Weights of a small multi-label image tagger: 32-pixel images.
Rows from block 2 of a small multi-label image tagger, named by matrix and row number. Rows with one number belong to one neuron. Each number is 200 + 40 x the weight over its row's rms, rounded and kept within 0 to 999. All counts start at 0.
After each neuron's rows are labels from the 100 images, of 14976, where the neuron reaches its highest value: "strongest on" is what is common among them. Only what is clearly more common there than usual is listed. The data: dead-leaves pictures: piles of overlapping shapes. In brackets: how many of the 100.
# fc1: MLP up (model.blocks.2.mlp.fc1.weight, 384x64), inputs 0-63
# fc2: MLP down (model.blocks.2.mlp.fc2.weight, 64x384, transposed), outputs 0-63

fc1.115,272,221,180,262,163,157,123,195,285,162,192,184,211,184,239,244,231,211,158,205,238,194,226,129,204,168,182,208,194,145,243,133,217,146,288,228,188,242,202,228,148,202,299,177,149,230,158,253,172,206,215,230,214,201,229,196,163,158,189,157,185,153,144,178
fc2.115,153,200,212,129,237,181,280,138,166,159,158,212,201,270,201,158,164,196,227,234,205,153,210,252,208,235,195,212,225,234,193,179,195,224,309,185,218,142,222,169,166,177,189,245,265,191,196,185,220,207,235,251,188,117,200,188,287,112,140,229,187,225,164,215
strongest on: vivid (85)

fc1.30,183,198,145,201,173,235,191,162,183,151,263,196,172,260,205,223,153,185,236,137,259,160,181,224,147,227,155,152,204,171,195,163,191,222,204,163,212,192,242,241,253,219,259,238,158,235,200,245,204,240,143,167,146,202,112,228,304,161,135,192,177,280,191,206
fc2.30,169,170,264,196,185,248,231,196,165,161,211,167,197,193,179,186,208,254,227,273,230,204,249,176,198,155,224,198,128,233,234,159,283,160,271,159,227,111,208,189,140,155,174,239,190,250,205,168,231,211,240,239,286,220,189,97,217,203,214,183,214,251,160,193
strongest on: large pieces (80); grey (68)

fc1.292,194,162,150,179,190,326,203,150,197,213,179,148,113,170,206,181,227,151,206,190,195,165,251,216,178,204,217,239,230,276,246,244,196,189,164,264,161,198,133,266,243,174,216,206,215,193,237,160,239,206,249,200,211,199,101,171,181,188,239,245,269,219,179,222
fc2.292,164,154,259,203,174,194,186,240,178,195,239,240,184,263,173,226,206,214,193,226,216,205,247,215,128,116,189,134,196,166,271,194,235,221,250,145,234,223,276,210,188,162,263,138,206,183,184,234,177,158,180,176,265,247,277,146,201,151,161,165,186,261,225,254
strongest on: grey (97); large pieces (81)

fc1.184,197,169,232,227,193,191,194,152,256,145,196,189,39,226,179,138,236,204,209,179,173,195,221,196,258,225,194,164,159,293,164,165,199,215,219,174,203,206,138,134,247,217,136,229,209,184,246,172,216,178,249,239,189,214,251,209,220,248,206,166,192,226,199,279
fc2.184,196,214,241,127,131,206,200,171,230,241,234,223,167,230,207,158,239,209,245,185,196,171,181,234,164,146,186,207,158,257,171,200,178,252,257,104,240,237,197,212,283,208,153,181,219,149,72,176,147,211,190,179,249,248,216,225,267,205,222,235,195,201,197,164
strongest on: grey (97)

fc1.361,146,103,220,236,209,90,178,180,200,156,163,211,192,154,232,122,208,166,246,206,231,179,147,177,187,232,201,179,221,236,152,222,225,251,140,257,244,270,205,170,198,165,204,184,182,196,148,267,179,162,247,241,184,237,205,211,294,247,200,235,198,226,196,232
fc2.361,190,224,244,121,160,199,213,212,315,189,205,187,190,158,146,258,163,221,163,189,203,255,242,219,255,191,160,157,176,214,205,145,165,184,250,232,204,200,237,333,213,180,176,228,170,231,204,181,151,266,132,177,190,142,230,201,231,161,214,194,171,170,194,154
strongest on: grey (100)

fc1.377,150,244,167,229,150,225,261,189,148,229,225,165,180,283,145,153,189,199,204,104,222,261,186,181,235,224,141,243,193,153,196,233,201,187,185,235,200,163,144,222,192,206,133,183,218,182,280,286,261,220,181,146,227,164,211,176,196,246,207,155,250,257,202,176
fc2.377,213,237,201,232,162,247,297,163,162,274,178,115,186,208,221,219,263,184,275,195,187,209,222,180,160,184,224,143,297,198,144,174,150,148,201,179,209,237,189,207,265,195,175,164,246,183,217,234,141,127,175,245,206,189,230,195,183,126,211,190,174,241,236,183
strongest on: warm (81)

fc1.244,203,138,174,241,183,129,223,169,256,261,193,250,254,224,238,215,195,149,210,210,180,156,200,236,204,127,288,191,143,226,195,191,166,172,129,201,207,197,256,207,132,204,277,160,215,142,228,156,176,190,179,162,185,231,199,235,259,155,232,202,175,168,252,278
fc2.244,213,154,237,253,208,237,215,143,219,191,197,183,235,157,160,189,226,221,188,194,201,200,214,171,181,220,111,224,214,186,179,160,102,152,215,206,172,281,184,237,265,177,159,229,228,216,202,196,236,232,222,161,261,224,145,206,128,256,182,222,223,93,294,174
strongest on: dark (92)

fc1.324,218,254,144,151,184,145,248,237,249,248,282,231,121,254,182,224,231,183,182,174,173,204,193,216,193,154,227,329,170,209,210,263,181,154,237,202,176,208,185,237,243,232,183,161,134,132,236,139,179,209,236,195,193,243,186,192,129,159,198,192,201,219,184,188
fc2.324,263,186,180,198,221,187,233,218,191,223,178,164,219,152,241,244,200,198,198,227,197,174,217,159,216,262,224,190,295,192,292,146,163,156,145,224,167,236,222,191,219,189,200,238,183,212,100,143,235,267,142,262,155,166,165,210,149,263,163,144,175,248,165,215
strongest on: dark (86); large pieces (83)

fc1.69,188,198,203,184,250,146,215,181,216,191,268,174,188,233,185,233,228,222,132,187,181,133,191,218,134,209,182,231,196,211,128,118,174,208,160,225,254,216,207,159,282,247,163,159,189,260,298,232,222,181,190,135,187,93,202,221,228,165,245,231,218,218,192,240
fc2.69,208,106,221,205,188,203,235,185,124,167,186,290,174,282,233,143,104,168,202,196,151,219,220,241,170,260,252,143,224,212,257,195,229,224,224,162,252,163,138,224,168,173,158,206,219,195,213,174,189,201,189,217,235,224,160,278,193,222,122,160,192,200,205,204
strongest on: grey (89); large pieces (69)

fc1.60,199,157,233,150,265,175,183,185,207,132,186,189,159,139,197,124,217,194,131,212,211,155,241,224,202,244,234,198,192,188,241,162,178,150,272,203,235,158,181,196,226,166,224,229,272,200,212,198,266,196,291,203,182,238,205,159,297,247,133,188,142,253,179,189
fc2.60,232,175,219,154,124,192,214,215,171,233,205,276,231,116,255,183,262,225,249,163,229,129,191,194,157,139,178,217,233,253,159,217,221,200,189,207,191,226,256,238,246,272,274,202,183,177,200,131,204,149,162,219,228,223,190,254,241,145,148,184,156,161,190,151
strongest on: dark (100)

fc1.383,133,151,203,122,214,188,254,208,223,223,231,174,197,165,201,146,202,199,220,230,241,172,308,162,269,149,196,153,211,218,185,194,150,168,287,142,239,133,245,221,215,178,244,228,152,207,232,211,192,242,245,184,231,197,186,242,146,230,154,166,193,256,131,218
fc2.383,185,245,259,213,174,203,180,181,224,227,175,211,312,199,157,190,263,186,201,272,198,240,167,152,232,176,185,215,192,222,265,128,117,169,185,176,166,179,230,213,212,212,244,227,223,147,164,229,163,202,121,173,305,179,161,238,214,196,224,224,115,174,191,186
strongest on: dark (100)

fc1.6,183,176,181,212,167,222,79,259,259,211,166,157,181,217,190,210,283,194,288,161,186,202,157,185,143,191,254,244,164,189,237,243,172,206,213,205,174,223,191,201,223,272,244,226,199,149,247,184,87,198,236,218,173,205,265,201,164,193,221,202,151,220,197,148
fc2.6,140,205,186,181,229,274,205,194,194,167,219,201,198,220,234,234,250,203,155,186,231,175,206,181,112,195,158,213,212,174,203,214,268,249,136,156,191,216,244,244,311,238,253,187,177,211,187,189,239,192,220,208,217,216,124,114,213,175,218,147,201,142,260,107
strongest on: large pieces (77); warm (64)

fc1.218,164,161,189,221,136,164,218,157,210,245,199,127,208,170,200,198,184,187,215,202,193,251,177,291,177,227,117,196,231,154,218,278,188,254,235,213,204,192,99,155,284,140,183,210,217,199,220,196,201,123,298,196,212,244,229,249,190,224,206,228,208,200,154,185
fc2.218,204,216,175,134,227,223,201,273,224,198,173,190,253,203,213,199,219,189,223,247,165,223,134,164,241,246,196,288,238,163,233,124,137,131,165,176,252,259,222,239,96,183,191,184,178,200,167,194,205,259,108,143,180,224,223,186,209,233,239,225,214,200,212,158
strongest on: pastel (100)

fc1.155,200,187,209,150,261,209,285,154,212,249,191,205,240,178,212,121,191,160,214,144,128,258,172,203,206,304,205,276,174,241,238,134,158,172,188,217,178,209,178,168,153,211,190,213,165,159,264,129,153,198,151,166,264,209,218,203,210,209,214,151,173,166,236,214
fc2.155,206,146,195,219,183,107,316,166,224,242,205,139,209,173,260,186,200,293,194,169,161,187,257,197,206,276,190,150,194,174,255,180,231,206,200,117,223,216,201,192,142,171,151,190,240,199,263,171,225,240,234,163,170,240,163,234,244,212,213,151,202,181,200,237
strongest on: grey (87); large pieces (60)

fc1.8,183,193,191,202,234,192,223,259,168,203,256,204,170,196,173,201,183,127,239,123,189,183,143,200,172,227,186,161,233,229,202,191,220,204,165,215,224,242,145,180,294,228,152,323,209,219,228,210,158,155,262,177,155,226,262,109,196,219,155,207,269,152,215,185
fc2.8,185,142,182,276,211,206,252,200,241,227,180,181,204,206,196,245,171,184,195,224,192,186,158,156,261,271,239,97,231,197,198,252,194,270,162,168,281,202,144,187,176,166,189,170,186,139,224,196,218,214,178,214,178,226,256,156,97,226,198,195,134,229,273,223
strongest on: large pieces (67); dark (48); cool (36)

fc1.205,251,211,163,235,268,251,206,210,213,176,198,198,212,252,134,199,189,190,171,261,171,167,236,230,182,148,141,252,206,170,161,256,239,192,216,203,103,209,252,246,224,224,265,215,194,253,147,155,169,210,152,195,253,180,113,189,232,134,185,133,235,209,206,150
fc2.205,210,259,207,258,172,312,208,209,163,229,150,187,175,124,217,210,164,209,268,210,184,191,230,176,165,159,223,269,202,206,237,276,183,156,179,192,194,209,175,203,229,159,236,126,212,255,132,154,186,265,195,237,175,200,149,182,200,260,264,154,177,187,135,188
strongest on: shaded (85); grey (68)

fc1.162,239,186,207,209,214,263,270,204,143,222,198,264,168,223,185,235,164,156,211,135,140,122,190,228,191,164,281,160,178,257,165,231,237,189,199,250,263,187,174,154,202,212,197,209,194,251,257,178,164,137,211,240,146,193,242,118,261,169,187,196,257,172,197,154
fc2.162,143,210,198,218,214,235,113,250,200,167,256,198,164,144,192,212,221,233,163,235,139,213,225,121,206,143,210,246,200,220,212,229,189,233,220,291,182,297,237,199,219,213,166,208,167,173,194,207,251,98,218,168,211,242,134,223,197,205,190,237,155,143,246,157
strongest on: cool (65)

fc1.327,207,207,200,191,162,233,222,218,129,238,212,229,237,291,148,181,253,173,241,146,200,221,216,246,227,124,153,176,167,254,246,263,202,171,142,157,165,190,181,228,209,186,169,131,204,213,217,197,255,188,186,217,202,191,179,142,231,134,310,225,253,162,233,152
fc2.327,174,164,182,229,228,209,191,186,159,109,235,129,215,186,183,191,193,199,205,259,199,158,251,195,195,194,170,212,169,173,149,176,157,143,240,252,189,180,167,194,284,155,137,244,238,189,199,255,232,288,224,285,171,137,192,190,274,189,230,262,143,184,174,182
strongest on: vivid (96)

fc1.64,240,299,165,148,226,254,159,215,258,176,255,227,243,220,177,273,185,205,167,204,196,257,175,252,199,162,212,143,159,242,239,98,190,224,222,194,134,174,195,187,184,266,185,225,176,178,235,197,144,248,124,180,207,134,234,207,188,217,233,209,158,152,192,176
fc2.64,238,211,195,142,215,196,150,224,192,240,204,207,222,148,222,262,223,228,125,197,200,249,213,132,279,67,174,162,139,218,135,214,217,187,190,235,178,188,221,236,269,199,198,256,186,216,218,200,171,207,284,197,140,214,179,222,118,218,242,179,208,230,203,216
strongest on: grey (100)

fc1.252,205,232,166,152,245,189,239,221,184,204,202,286,194,216,178,183,220,170,172,136,230,223,165,163,226,212,221,154,211,156,211,119,243,143,177,194,230,162,160,137,263,219,239,172,199,298,259,240,201,214,195,188,155,239,224,216,171,249,172,135,303,196,175,139
fc2.252,207,236,180,308,185,181,214,195,161,219,175,179,204,182,196,201,182,186,202,204,177,210,193,184,216,170,171,165,263,231,188,289,219,199,149,226,210,277,203,148,195,157,173,148,180,243,191,275,156,122,275,239,178,291,218,212,174,126,198,157,212,140,272,180
strongest on: warm (100)

fc1.136,233,250,162,165,189,193,221,161,182,217,196,178,222,296,210,157,200,169,240,191,201,186,113,234,188,224,223,239,183,231,165,208,168,159,123,242,207,181,163,230,268,238,233,288,200,267,246,187,179,236,106,188,255,195,189,235,222,259,182,143,175,162,156,146
fc2.136,172,190,253,214,159,159,220,201,204,171,225,230,169,159,163,143,213,268,215,162,114,183,224,225,174,264,201,187,162,237,197,276,256,194,233,119,198,235,201,193,189,132,178,137,247,315,184,245,195,273,166,195,206,244,268,199,188,163,187,160,194,221,185,201
strongest on: warm (99)

fc1.4,183,198,195,205,189,174,175,169,183,167,231,277,255,206,185,186,159,164,225,177,191,169,169,217,187,220,204,198,170,210,279,136,187,189,190,249,197,160,224,204,177,142,213,215,133,220,309,195,277,195,152,188,273,235,258,174,193,309,237,114,171,152,222,203
fc2.4,145,218,245,263,165,208,186,124,163,177,168,193,88,224,190,150,204,254,197,219,211,179,216,233,203,252,132,213,131,207,246,226,205,194,166,171,176,218,194,199,148,199,129,176,183,232,290,188,245,277,217,140,207,268,211,210,205,198,219,187,179,215,276,244
strongest on: shaded (77); vivid (75)

fc1.140,129,235,182,180,215,194,116,186,188,212,209,173,250,245,203,158,211,199,185,196,165,164,225,280,225,202,206,165,183,254,229,214,214,225,217,232,309,150,151,134,181,184,281,181,255,191,190,121,204,151,234,163,145,285,243,177,183,173,234,176,164,248,201,186
fc2.140,266,256,265,153,179,186,187,213,187,197,235,193,247,161,192,206,181,200,193,234,202,185,92,209,224,233,203,120,165,210,285,220,185,276,153,227,223,271,160,200,234,193,258,191,213,207,251,120,234,183,176,201,212,143,237,212,145,200,194,199,124,147,150,213
strongest on: cool (100)

fc1.100,235,194,192,154,143,225,146,194,224,164,184,210,203,215,208,120,245,208,165,141,174,158,174,251,283,279,140,228,144,234,246,198,160,132,197,233,182,219,212,214,234,233,156,187,219,237,221,245,186,163,135,229,243,228,219,196,248,176,189,195,273,169,139,283
fc2.100,221,171,284,163,185,138,154,209,189,227,125,289,275,197,232,226,138,203,230,237,161,222,188,260,220,134,203,189,195,203,151,223,188,272,100,226,238,201,183,221,189,151,190,158,249,242,164,255,218,174,142,237,198,179,175,167,247,211,229,183,182,180,158,192
strongest on: shaded (86); pastel (73)

fc1.353,232,193,198,223,216,160,200,196,255,238,207,271,228,145,216,236,163,239,174,133,152,106,121,238,160,154,271,219,177,215,213,188,170,151,225,129,240,215,202,205,185,182,192,270,201,263,169,222,262,195,267,223,170,194,222,241,139,243,129,202,156,214,179,204
fc2.353,224,139,203,213,220,198,129,203,181,210,204,189,130,232,215,204,261,189,244,294,208,214,243,134,195,191,156,173,208,179,235,156,203,247,204,94,177,202,168,199,276,143,161,123,233,187,260,201,201,222,129,236,166,170,222,182,241,247,162,190,253,205,201,262
strongest on: dark (75); large pieces (68)

fc1.249,208,213,248,172,161,218,158,179,251,222,245,182,184,138,210,234,245,196,97,190,292,210,204,182,163,219,143,256,225,143,92,234,281,146,206,173,248,238,222,221,254,159,238,223,186,214,178,166,228,154,243,233,193,154,170,203,198,221,160,182,206,191,233,158
fc2.249,212,219,192,206,237,114,199,153,203,254,203,292,162,235,119,126,201,220,210,213,203,199,165,193,185,231,207,176,207,163,169,227,210,205,69,261,168,199,265,175,219,252,254,136,172,190,184,229,169,209,245,218,201,227,177,233,226,218,221,138,254,176,253,161
strongest on: grey (84)

fc1.161,177,234,217,231,161,155,222,174,177,268,170,202,162,233,173,230,238,199,209,150,171,201,130,218,261,256,218,304,133,152,270,197,196,145,123,259,143,207,164,158,195,219,184,227,212,263,212,219,154,210,146,227,243,238,192,187,152,220,241,136,172,226,220,212
fc2.161,203,201,235,214,138,169,204,211,198,148,202,212,139,196,109,200,145,180,239,246,174,252,212,238,237,137,294,190,188,157,210,270,205,211,196,178,211,158,252,198,125,177,170,81,217,219,147,185,218,233,218,198,262,244,247,214,196,228,162,241,211,259,181,190
strongest on: warm (99); large pieces (62)

fc1.15,203,182,187,268,140,209,166,173,231,238,195,244,303,210,219,196,158,255,214,192,93,180,88,223,224,245,179,249,182,134,222,193,232,207,191,152,231,155,218,214,208,179,274,190,215,182,198,200,230,187,219,153,124,175,181,255,221,229,226,215,224,194,223,127
fc2.15,182,233,248,151,183,169,280,89,175,195,177,209,139,172,155,160,225,214,219,249,146,207,210,227,184,243,204,205,198,267,268,157,145,198,173,170,243,230,137,219,227,204,193,173,278,205,209,213,221,209,158,220,302,201,140,166,240,186,134,182,178,228,230,223
strongest on: dark (96)

fc1.284,218,194,116,210,190,199,167,193,198,198,209,162,184,225,120,164,263,286,190,179,214,158,192,210,168,268,220,160,189,200,171,151,181,250,240,227,253,185,264,239,189,175,210,238,181,170,211,212,161,187,210,157,258,208,223,226,226,332,92,199,191,187,167,240
fc2.284,237,160,169,134,191,156,117,146,261,165,214,163,296,170,122,244,222,194,157,259,175,190,190,236,185,191,218,188,243,190,229,184,197,222,242,268,249,245,160,183,248,197,163,292,199,203,146,152,195,195,226,231,228,167,180,178,239,198,173,218,218,248,177,128
strongest on: cool (78); shaded (78)

fc1.47,247,177,188,201,323,174,129,180,206,245,211,261,179,229,209,207,156,233,229,220,151,135,130,234,204,175,150,201,173,168,247,212,161,231,133,233,173,258,194,199,228,168,208,197,173,196,141,224,221,198,207,225,167,256,133,241,235,255,168,111,239,235,202,186
fc2.47,188,209,200,218,212,207,115,205,255,252,185,180,135,178,205,221,225,210,209,241,141,179,234,223,184,170,154,178,265,199,211,235,181,205,196,262,221,213,157,167,205,125,254,276,191,228,191,175,205,194,225,185,145,123,273,147,342,165,185,195,185,207,197,245
strongest on: vivid (69)

fc1.2,164,158,218,152,186,126,244,214,193,247,161,237,295,242,199,188,176,203,210,170,201,177,165,268,220,253,181,164,209,155,137,172,212,230,126,187,181,111,195,217,227,202,173,227,198,196,199,167,203,308,176,205,248,199,262,106,196,226,194,202,240,208,262,233
fc2.2,178,205,228,121,254,277,194,215,235,179,225,167,207,191,177,262,186,203,187,129,221,235,237,233,210,190,219,200,119,231,246,148,147,120,287,227,194,173,221,195,237,236,224,283,164,177,214,200,215,239,168,137,179,143,157,193,213,269,228,178,189,180,146,149
strongest on: earthy (100)

fc1.253,157,207,214,145,205,215,198,176,173,147,213,226,310,252,215,158,161,138,213,253,206,180,195,213,205,196,199,216,206,108,260,224,154,186,226,163,193,168,231,213,252,204,212,156,200,299,165,245,169,297,154,210,227,199,166,248,237,214,202,162,207,245,134,145
fc2.253,272,104,244,229,156,156,196,167,165,181,144,216,271,217,236,196,169,208,198,212,250,212,266,236,178,173,175,200,175,220,189,195,199,93,195,196,240,164,239,135,139,220,249,139,207,220,190,218,210,170,194,163,266,214,238,236,262,187,216,228,225,166,236,117
strongest on: pastel (99); shaded (91)

fc1.159,192,236,285,212,287,206,177,209,172,201,259,153,117,212,190,174,232,157,198,209,193,202,170,225,299,215,205,130,231,205,233,186,284,133,167,275,132,234,190,176,239,175,192,196,190,234,198,229,190,133,160,174,193,225,186,203,179,148,215,127,212,144,222,189
fc2.159,151,181,179,238,225,177,256,205,169,258,194,221,151,145,164,188,201,201,219,256,208,77,194,165,162,257,208,203,170,244,139,223,201,238,196,223,250,200,172,97,221,173,231,258,210,174,194,240,194,158,192,166,159,213,187,185,230,236,157,292,221,237,175,277
strongest on: cool (98)

fc1.276,125,214,278,241,214,231,193,174,156,213,104,189,212,275,178,170,274,143,205,146,181,207,145,167,143,267,237,214,193,181,228,206,167,157,154,218,220,130,172,178,197,236,216,246,198,236,202,227,175,182,232,209,214,239,188,161,202,171,241,199,324,190,213,195
fc2.276,201,214,189,186,116,271,211,239,244,114,196,190,215,120,213,213,175,253,179,189,216,256,222,249,275,169,137,195,213,234,213,188,238,155,256,141,215,234,188,225,172,173,178,159,246,171,236,159,259,216,181,136,206,235,176,238,141,179,214,196,108,255,201,222
strongest on: warm (79)

fc1.57,163,151,217,157,138,224,157,131,246,232,227,232,179,225,192,248,258,121,157,207,160,166,239,265,145,180,250,205,278,195,176,193,147,194,199,243,213,249,255,194,202,210,241,181,280,163,208,177,202,219,198,162,282,196,194,210,220,242,136,199,211,131,183,141
fc2.57,178,154,111,268,232,269,223,182,153,198,223,184,183,268,247,171,262,179,189,207,188,150,130,194,168,249,239,185,161,233,207,175,219,286,187,229,184,230,179,189,183,268,265,202,179,120,218,193,178,185,144,145,195,240,166,252,184,239,147,249,162,190,179,235
strongest on: cool (77)

fc1.26,200,172,177,225,277,179,172,154,206,171,199,174,181,227,204,114,228,180,250,96,238,241,221,159,168,245,194,263,215,156,213,147,161,253,177,248,143,180,213,191,248,270,208,211,187,154,255,228,163,252,164,236,184,148,200,222,239,224,234,220,265,180,133,160
fc2.26,191,195,222,176,139,187,102,182,221,258,243,236,230,73,199,255,167,228,183,262,157,210,201,149,234,179,259,197,207,177,222,197,154,223,203,150,198,188,172,164,169,196,192,208,248,140,177,261,215,153,242,209,265,207,237,248,159,203,174,287,188,180,222,245
strongest on: pastel (100)